config.toml
arch = "unet"
model = "image deblurring model"
dataset = "analogue clock faces"
train_examples = 195000
image_size = 32
grayscale = true
crop_scale_min = 1
horizontal_flip = false
translate = 0.12
task = "deblurring"
loss = "charbonnier"
norm = "batchnorm"
activation = "gelu"
widths = [64, 128, 128]
blocks_per_level = 1
block = "basic"
attention = false
upsampling = "transposed_conv"
init = "kaiming_normal"
residual_init = "zero_last"
optimizer = "muon"
muon_scale = "spectral"
lr = 0.034
momentum = 0.9
nesterov = true
orthogonalizer = "newton_schulz_5"
adamw_lr_other_params = 0.0011
grad_clip = 1.0
l1_shrink = 0.03
cautious_weight_decay = true
steps = 40000
batch_size = 256
epochs = 52.5
lr_schedule = "linear"
final_lr_fraction = 0
warmup_steps = 8000
weight_decay = 0.002
adamw_weight_decay_other_params = 0.05
Rows from block 2, named by matrix and row number. Rows with one number belong to one channel. Each number is 50 + 15 x the weight over its row's rms, rounded and kept within 0 to 99. All counts start at 0. After the name is the row's rms in percent of the matrix's.
# convs0: first 3x3 conv (model.mid.0.convs.0.weight, 128x128x3x3), inputs 99-109, a 3x3 kernel for each
# convs1: second 3x3 conv (model.mid.0.convs.1.weight, 128x128x3x3, transposed), outputs 99-109, a 3x3 kernel for each
convs0.1 159:50 50 50 50 50 50 50 50 50 50 50 50 50 50 50 50 50 50 50 50 50 50 50 50 50 50 50 50 50 50 50 50 50 50 50 50 50 50 50 50 50 50 50 50 50 50 50 50 50 50 50 50 50 50 50 50 50 50 50 50 50 50 50 50 50 50 50 50 50 50 50 50 50 50 50 50 50 50 50 50 50 50 50 50 50 50 50 50 50 50 50 50 50 50 50 50 50 50 50
convs1.1 144:50 50 50 50 50 50 50 50 50 50 50 50 50 50 50 50 50 53 50 50 50 50 50 50 50 50 50 50 50 50 50 50 50 50 50 50 50 49 50 50 50 50 50 50 50 50 50 50 50 50 50 50 50 50 50 50 50 50 50 50 50 50 50 50 50 50 50 50 50 50 50 50 50 50 50 50 50 50 50 50 50 50 50 50 50 50 50 50 50 50 50 50 50 50 50 50 50 50 50
convs0.7 278:50 50 50 50 50 50 50 50 50 50 50 50 50 50 50 50 50 50 50 50 50 50 50 50 50 50 50 50 50 50 50 50 50 50 50 50 50 50 50 50 50 50 50 50 50 50 50 50 50 50 50 50 50 50 50 50 50 50 50 50 50 50 50 50 50 50 50 50 50 50 50 50 50 50 50 50 50 50 50 50 50 50 50 50 50 50 50 50 50 50 50 50 50 50 50 50 50 50 50
convs1.7 239:50 50 50 50 50 50 50 50 50 50 50 50 50 50 50 50 50 50 50 50 50 50 50 50 50 50 50 50 50 50 50 50 50 50 50 50 50 50 50 50 50 50 50 50 50 50 50 50 50 38 50 50 50 50 50 50 50 50 50 50 50 50 50 50 50 50 50 50 50 50 50 50 50 50 50 50 50 50 50 50 39 50 50 50 50 50 50 50 50 50 50 50 50 50 50 50 50 50 50
convs0.10 201:50 50 50 50 50 50 50 50 50 50 50 50 50 50 50 50 50 50 50 50 50 50 50 50 50 50 50 50 50 50 50 50 50 50 50 50 50 50 50 50 50 50 50 50 50 50 50 50 50 50 50 50 50 50 50 50 50 50 50 50 50 50 50 50 50 50 50 50 50 50 50 50 50 50 50 50 50 50 50 50 50 50 50 50 50 50 50 50 50 50 50 50 50 50 50 50 50 50 50
convs1.10 062:51 50 50 50 50 50 50 50 50 50 50 50 50 50 50 50 50 50 52 50 50 50 50 51 51 50 59 50 50 50 50 50 50 50 50 50 50 50 50 50 50 50 49 50 46 50 50 50 50 50 50 50 50 50 48 36 50 50 50 50 50 49 50 50 50 50 50 50 50 50 50 50 50 50 50 50 50 48 50 50 42 50 50 50 50 50 50 50 50 50 50 50 50 50 50 50 50 50 50
convs0.14 389:50 50 50 50 50 50 50 50 50 50 50 50 50 50 50 50 50 50 50 50 50 50 50 50 50 50 50 50 50 50 50 50 50 50 50 50 50 50 50 50 50 50 50 50 50 50 50 50 50 50 50 50 50 50 50 50 50 50 50 50 50 50 50 50 50 50 50 50 50 50 50 50 50 50 50 50 50 50 50 50 50 50 50 50 50 50 50 50 50 50 50 50 50 50 50 50 50 50 50
convs1.14 065:50 52 49 50 50 50 50 50 50 52 50 50 50 50 49 50 50 50 50 55 50 53 00 83 50 50 53 50 50 50 50 50 55 50 50 50 51 50 50 50 50 50 50 50 50 50 50 50 50 50 50 50 50 50 50 50 50 50 50 49 50 50 50 50 50 50 50 50 50 50 50 50 50 50 50 50 50 50 50 50 00 50 50 50 50 50 50 50 50 50 50 50 50 50 50 50 50 50 50
convs0.18 149:50 50 50 50 50 50 50 50 50 50 50 50 50 50 50 50 50 50 50 50 50 50 50 50 50 50 50 50 50 50 50 50 50 50 50 50 50 50 50 50 50 50 50 50 50 50 50 50 50 50 50 50 50 50 50 50 50 50 50 50 50 50 50 50 50 50 50 50 50 50 50 50 50 50 50 50 50 50 50 50 50 50 50 50 50 50 50 50 50 50 50 50 50 50 50 50 50 50 50
convs1.18 209:50 50 50 50 50 50 50 50 50 50 50 50 50 50 50 50 50 50 50 50 50 50 50 50 50 50 50 50 50 50 50 50 50 50 50 50 50 50 50 50 50 50 50 50 50 50 50 50 50 50 50 50 50 50 50 50 50 50 50 50 50 50 50 50 50 50 50 50 50 50 50 50 50 50 50 50 50 50 50 50 50 50 50 50 50 50 50 50 50 50 50 50 50 50 50 50 50 50 50
convs0.20 213:50 50 50 50 50 50 50 50 50 50 50 50 50 50 50 50 50 50 50 50 50 50 50 50 50 50 50 50 50 50 50 50 50 50 50 50 50 50 50 50 50 50 50 50 50 50 50 50 50 50 50 50 50 50 50 50 50 50 50 50 50 50 50 50 50 50 50 50 50 50 50 50 50 50 50 50 50 50 50 50 50 50 50 50 50 50 50 50 50 50 50 50 50 50 50 50 50 50 50
convs1.20 224:99 50 50 50 50 50 50 50 50 50 50 50 50 50 50 50 50 50 50 50 50 50 50 50 50 50 50 50 50 50 50 50 50 50 50 50 50 50 50 50 50 50 50 50 50 50 50 50 50 50 50 50 50 50 50 50 50 50 50 50 50 50 50 50 50 50 50 50 50 50 50 50 50 50 50 50 50 50 50 50 50 50 50 50 50 50 50 50 50 50 50 50 38 50 50 50 50 50 50
convs0.27 135:50 50 50 50 50 50 50 50 50 50 50 50 50 50 50 50 50 50 50 50 50 50 50 50 50 50 50 50 50 50 50 50 50 50 50 50 50 50 50 50 50 50 50 50 50 50 50 50 50 50 50 50 50 50 50 50 50 50 50 50 50 50 50 50 50 50 50 50 50 50 50 50 50 50 50 50 50 50 50 50 50 50 50 50 50 50 50 50 50 50 50 50 50 50 50 50 50 50 50
convs1.27 234:50 50 50 52 50 50 50 50 50 50 50 50 50 50 50 50 50 50 50 50 50 50 50 50 50 50 50 50 50 50 50 50 50 50 50 50 50 50 50 50 50 50 50 50 50 50 50 50 50 50 51 50 50 50 50 50 50 50 50 52 50 50 50 50 50 50 50 50 50 50 50 50 50 50 50 50 50 50 50 50 50 50 50 50 50 50 50 50 50 50 50 50 50 50 50 50 50 50 50
convs0.30 304:50 50 50 50 50 50 50 50 50 50 50 50 50 50 50 50 50 50 50 50 50 50 50 50 50 50 50 50 50 50 50 50 50 50 50 50 50 50 50 50 50 50 50 50 50 50 50 50 50 50 50 50 50 50 50 50 50 50 50 50 50 50 50 50 50 50 50 50 50 50 50 50 50 50 50 50 50 50 50 50 50 50 50 50 50 50 50 50 50 50 50 50 50 50 50 50 50 50 50
convs1.30 271:50 50 50 50 50 50 50 50 50 50 50 50 50 50 50 50 50 50 51 50 50 50 38 57 50 50 50 50 50 50 50 50 50 46 50 50 50 50 50 50 50 50 50 50 50 50 50 50 50 50 50 50 50 50 50 50 50 50 50 50 50 50 50 50 50 50 50 50 50 50 50 50 50 50 50 50 50 51 50 50 32 50 50 50 50 50 50 50 50 50 50 50 50 50 50 50 50 50 50
convs0.35 278:50 50 50 50 50 50 50 50 50 50 50 50 50 50 50 50 50 50 50 50 50 50 50 50 50 50 50 50 50 50 50 50 50 50 50 50 50 50 50 50 50 50 50 50 50 50 50 50 50 50 50 50 50 50 50 50 50 50 50 50 50 50 50 50 50 50 50 50 50 50 50 50 50 50 50 50 50 50 50 50 50 50 50 50 50 50 50 50 50 50 50 50 50 50 50 50 50 50 50
convs1.35 374:50 50 50 50 50 50 50 50 50 50 50 50 50 50 50 50 50 50 50 50 50 50 50 50 50 50 50 50 50 50 50 50 50 50 50 50 50 50 50 50 50 50 50 50 50 50 50 50 50 50 50 50 50 50 50 50 50 50 53 50 50 50 50 50 50 50 50 50 50 50 50 50 50 50 50 50 50 50 50 50 50 50 50 50 50 50 50 50 50 50 50 50 50 50 50 71 50 50 50
convs0.36 274:50 50 50 50 50 50 50 50 50 50 50 50 50 50 50 50 50 50 50 50 50 50 50 50 50 50 50 50 50 50 50 50 50 50 50 50 50 50 50 50 50 50 50 50 50 50 50 50 50 50 50 50 50 50 50 50 50 50 50 50 50 50 50 50 50 50 50 50 50 50 50 50 50 50 50 50 50 50 50 50 50 50 50 50 50 50 50 50 50 50 50 50 50 50 50 50 50 50 50
convs1.36 321:50 50 50 50 50 50 50 50 50 50 50 50 50 50 50 50 49 50 50 50 50 50 50 50 48 52 50 50 50 50 50 50 50 50 50 50 50 50 50 50 50 50 50 50 50 50 50 50 50 50 50 50 50 50 50 50 50 50 51 50 50 50 50 50 52 50 50 50 50 50 50 50 50 50 50 50 50 50 50 50 50 50 50 50 50 50 50 50 50 62 50 50 50 50 50 50 50 50 50
convs0.39 399:50 50 50 50 50 50 50 50 50 50 50 50 50 50 50 50 50 50 50 50 50 50 50 50 50 50 50 50 50 50 50 50 50 50 50 50 50 50 50 50 50 50 50 50 50 50 50 50 50 50 50 50 50 50 50 50 50 50 50 50 50 50 50 50 50 50 50 50 50 50 50 50 50 50 50 50 50 50 50 50 50 50 50 50 50 50 50 50 50 50 50 50 50 50 50 50 50 50 50
convs1.39 335:56 50 50 50 50 50 50 50 50 50 50 50 50 50 50 50 50 50 50 50 50 50 50 50 50 52 50 50 50 50 50 50 50 50 50 50 50 50 50 50 50 50 50 50 50 50 50 50 50 50 50 50 50 50 50 50 50 50 50 50 50 50 50 50 50 50 50 50 50 50 50 50 50 50 50 50 50 50 50 30 50 50 50 50 50 50 50 50 50 50 50 50 50 50 50 50 50 50 50
convs0.44 204:50 50 50 50 50 50 50 50 50 50 50 50 50 50 50 50 50 50 50 50 50 50 50 50 50 50 50 50 50 50 50 50 50 50 50 50 50 50 50 50 50 50 50 50 50 50 50 50 50 50 50 50 50 50 50 50 50 50 50 50 50 50 50 50 50 50 50 50 50 50 50 50 50 50 50 50 50 50 50 50 50 50 50 50 50 50 50 50 50 50 50 50 50 50 50 50 50 50 50
convs1.44 327:50 50 50 50 50 50 50 50 50 50 50 50 50 50 50 50 50 50 50 50 50 50 50 50 50 50 50 50 50 50 50 50 50 50 50 50 50 50 50 50 50 50 50 50 50 50 50 50 49 50 50 50 50 50 50 50 50 50 50 50 50 50 50 50 50 50 50 50 50 50 50 50 50 50 50 50 50 50 50 61 50 50 50 50 50 50 50 50 50 50 50 50 50 50 50 50 50 50 50
convs0.48 264:50 50 50 50 50 50 50 50 50 50 50 50 50 50 50 50 50 50 50 50 50 50 50 50 50 50 50 50 50 50 50 50 50 50 50 50 50 50 50 50 50 50 50 50 50 50 50 50 50 50 50 50 50 50 50 50 50 50 50 50 50 50 50 50 50 50 50 50 50 50 50 50 50 50 50 50 50 50 50 50 50 50 50 50 50 50 50 50 50 50 50 50 50 50 50 50 50 50 50
convs1.48 253:50 50 50 99 50 50 50 50 50 50 50 50 50 50 49 50 50 99 50 50 50 50 50 50 50 50 53 50 50 50 50 50 50 50 50 50 50 50 50 50 50 50 50 50 50 50 50 50 50 50 50 50 50 50 50 50 50 50 50 50 50 50 50 50 50 50 50 50 99 50 50 50 50 50 50 50 50 50 50 50 50 50 50 50 50 50 50 50 50 50 50 50 50 50 50 50 50 50 50
convs0.53 332:50 50 50 50 50 50 50 50 50 50 50 50 50 50 50 50 50 50 50 50 50 50 50 50 50 50 50 50 50 50 50 50 50 50 50 50 50 50 50 50 50 50 50 50 50 50 50 50 50 50 50 50 50 50 50 50 50 50 50 50 50 50 50 50 50 50 50 50 50 50 50 50 50 50 50 50 50 50 50 50 50 50 50 50 50 50 50 50 50 50 50 50 50 50 50 50 50 50 50
convs1.53 409:50 50 50 50 50 50 50 50 50 50 50 50 50 50 50 50 50 50 50 50 50 50 50 50 50 49 54 50 50 50 50 50 50 50 99 50 50 50 50 50 50 50 50 50 50 50 50 50 50 50 50 50 50 50 50 50 50 50 50 50 50 50 50 50 50 50 50 50 50 50 50 50 50 50 50 50 50 50 50 50 50 50 50 50 50 50 50 50 50 50 50 50 50 50 50 50 50 50 50
convs0.57 169:50 50 50 50 50 50 50 50 50 50 50 50 50 50 50 50 50 50 50 50 50 50 50 50 50 50 50 50 50 50 50 50 50 50 50 50 50 50 50 50 50 50 50 50 50 50 50 50 50 50 50 50 50 50 50 50 50 50 50 50 50 50 50 50 50 50 50 50 50 50 50 50 50 50 50 50 50 50 50 50 50 50 50 50 50 50 50 50 50 50 50 50 50 50 50 50 50 50 50
convs1.57 335:50 50 50 50 50 50 50 50 50 50 50 50 50 50 50 50 50 50 50 50 50 50 50 50 50 50 50 50 50 50 50 50 50 50 50 50 50 50 50 50 50 50 52 50 50 50 50 50 50 50 50 50 50 50 50 50 50 51 52 50 50 50 50 50 50 54 50 50 50 50 50 50 50 50 50 50 50 50 50 50 50 50 50 50 50 50 50 50 50 50 50 50 50 50 50 50 50 50 50
convs0.65 293:50 50 50 50 50 50 50 50 50 50 50 50 50 50 50 50 50 50 50 50 50 50 50 50 50 50 50 50 50 50 50 50 50 50 50 50 50 50 50 50 50 50 50 50 50 50 50 50 50 50 50 50 50 50 50 50 50 50 50 50 50 50 50 50 50 50 50 50 50 50 50 50 50 50 50 50 50 50 50 50 50 50 50 50 50 50 50 50 50 50 50 50 50 50 50 50 50 50 50
convs1.65 059:50 50 50 50 50 50 50 50 50 50 50 50 31 50 50 56 50 50 50 63 50 99 50 50 50 50 50 50 50 50 50 50 50 50 50 50 50 50 50 50 50 50 50 50 50 50 50 50 50 50 50 49 50 50 50 50 50 49 50 50 50 50 50 50 50 50 50 50 50 50 50 50 50 50 50 50 50 50 50 50 50 50 50 50 50 50 50 50 50 50 50 50 50 50 50 50 50 50 50
convs0.67 237:50 50 50 50 50 50 50 50 50 50 50 50 50 50 50 50 50 50 50 50 50 50 50 50 50 50 50 50 50 50 50 50 50 50 50 50 50 50 50 50 50 50 50 50 50 50 50 50 50 50 50 50 50 50 50 50 50 50 50 50 50 50 50 50 50 50 50 50 50 50 50 50 50 50 50 50 50 50 50 50 50 50 50 50 50 50 50 50 50 50 50 50 50 50 50 50 50 50 50
convs1.67 187:50 50 50 50 50 50 50 50 50 50 50 50 50 50 50 50 50 50 50 50 50 50 50 50 50 50 50 50 50 50 50 50 50 50 50 50 50 50 50 50 50 50 50 50 50 50 50 50 50 50 50 50 50 50 50 50 50 50 50 50 50 50 50 50 50 50 50 50 50 50 50 50 50 50 50 50 50 50 50 50 50 50 50 50 50 50 50 50 50 50 50 50 50 50 50 50 50 50 50
convs0.74 209:50 50 50 50 50 50 50 50 50 50 50 50 50 50 50 50 50 50 50 50 50 50 50 50 50 50 50 50 50 50 50 50 50 50 50 50 50 50 50 50 50 50 50 50 50 50 50 50 50 50 50 50 50 50 50 50 50 50 50 50 50 50 50 50 50 50 50 50 50 50 50 50 50 50 50 50 50 50 50 50 50 50 50 50 50 50 50 50 50 50 50 50 50 50 50 50 50 50 50
convs1.74 291:50 50 50 50 50 50 50 50 50 50 50 50 50 50 50 50 50 50 50 50 50 50 50 50 50 50 50 50 50 50 50 50 50 50 50 50 50 50 50 50 50 50 50 50 50 50 50 50 50 50 50 50 50 50 50 50 50 50 50 50 50 50 50 50 50 50 50 50 50 50 50 50 50 50 50 50 50 50 50 50 50 50 50 50 50 50 50 50 50 50 50 50 49 50 50 50 50 50 50
convs0.78 181:50 50 50 50 50 50 50 50 50 50 50 50 50 50 50 50 50 50 50 50 50 50 50 50 50 50 50 50 50 50 50 50 50 50 50 50 50 50 50 50 50 50 50 50 50 50 50 50 50 50 50 50 50 50 50 50 50 50 50 50 50 50 50 50 50 50 50 50 50 50 50 50 50 50 50 50 50 50 50 50 50 50 50 50 50 50 50 50 50 50 50 50 50 50 50 50 50 50 50
convs1.78 112:50 50 50 50 50 50 50 50 50 50 50 50 50 50 50 50 50 50 50 50 50 50 50 50 50 50 50 50 50 50 50 50 50 50 50 50 50 50 50 50 00 50 50 48 48 50 50 50 50 24 50 50 50 50 50 50 50 50 50 50 50 50 50 50 50 50 50 50 50 50 50 50 50 50 50 50 50 50 50 50 50 50 50 50 50 50 50 50 50 50 50 50 50 50 50 50 50 50 50
convs0.118 166:50 50 50 50 50 50 50 50 50 50 50 50 50 50 50 50 50 50 50 50 50 50 50 50 50 50 50 50 50 50 50 50 50 50 50 50 50 50 50 50 50 50 50 50 50 50 50 50 50 50 50 50 50 50 50 50 50 50 50 50 50 50 50 50 50 50 50 50 50 50 50 50 50 50 50 50 50 50 50 50 50 50 50 50 50 50 50 50 50 50 50 50 50 50 50 50 50 50 50
convs1.118 179:50 31 50 50 50 50 50 50 50 50 50 50 50 50 50 50 50 50 50 50 50 50 50 50 50 50 50 50 50 50 50 50 50 50 48 50 50 50 50 50 50 50 50 50 50 50 50 50 50 50 50 50 50 50 50 50 50 50 50 50 50 50 50 50 50 50 50 49 50 50 50 50 50 50 50 50 50 50 50 50 50 50 50 50 50 50 50 50 50 50 50 50 50 50 50 50 50 50 50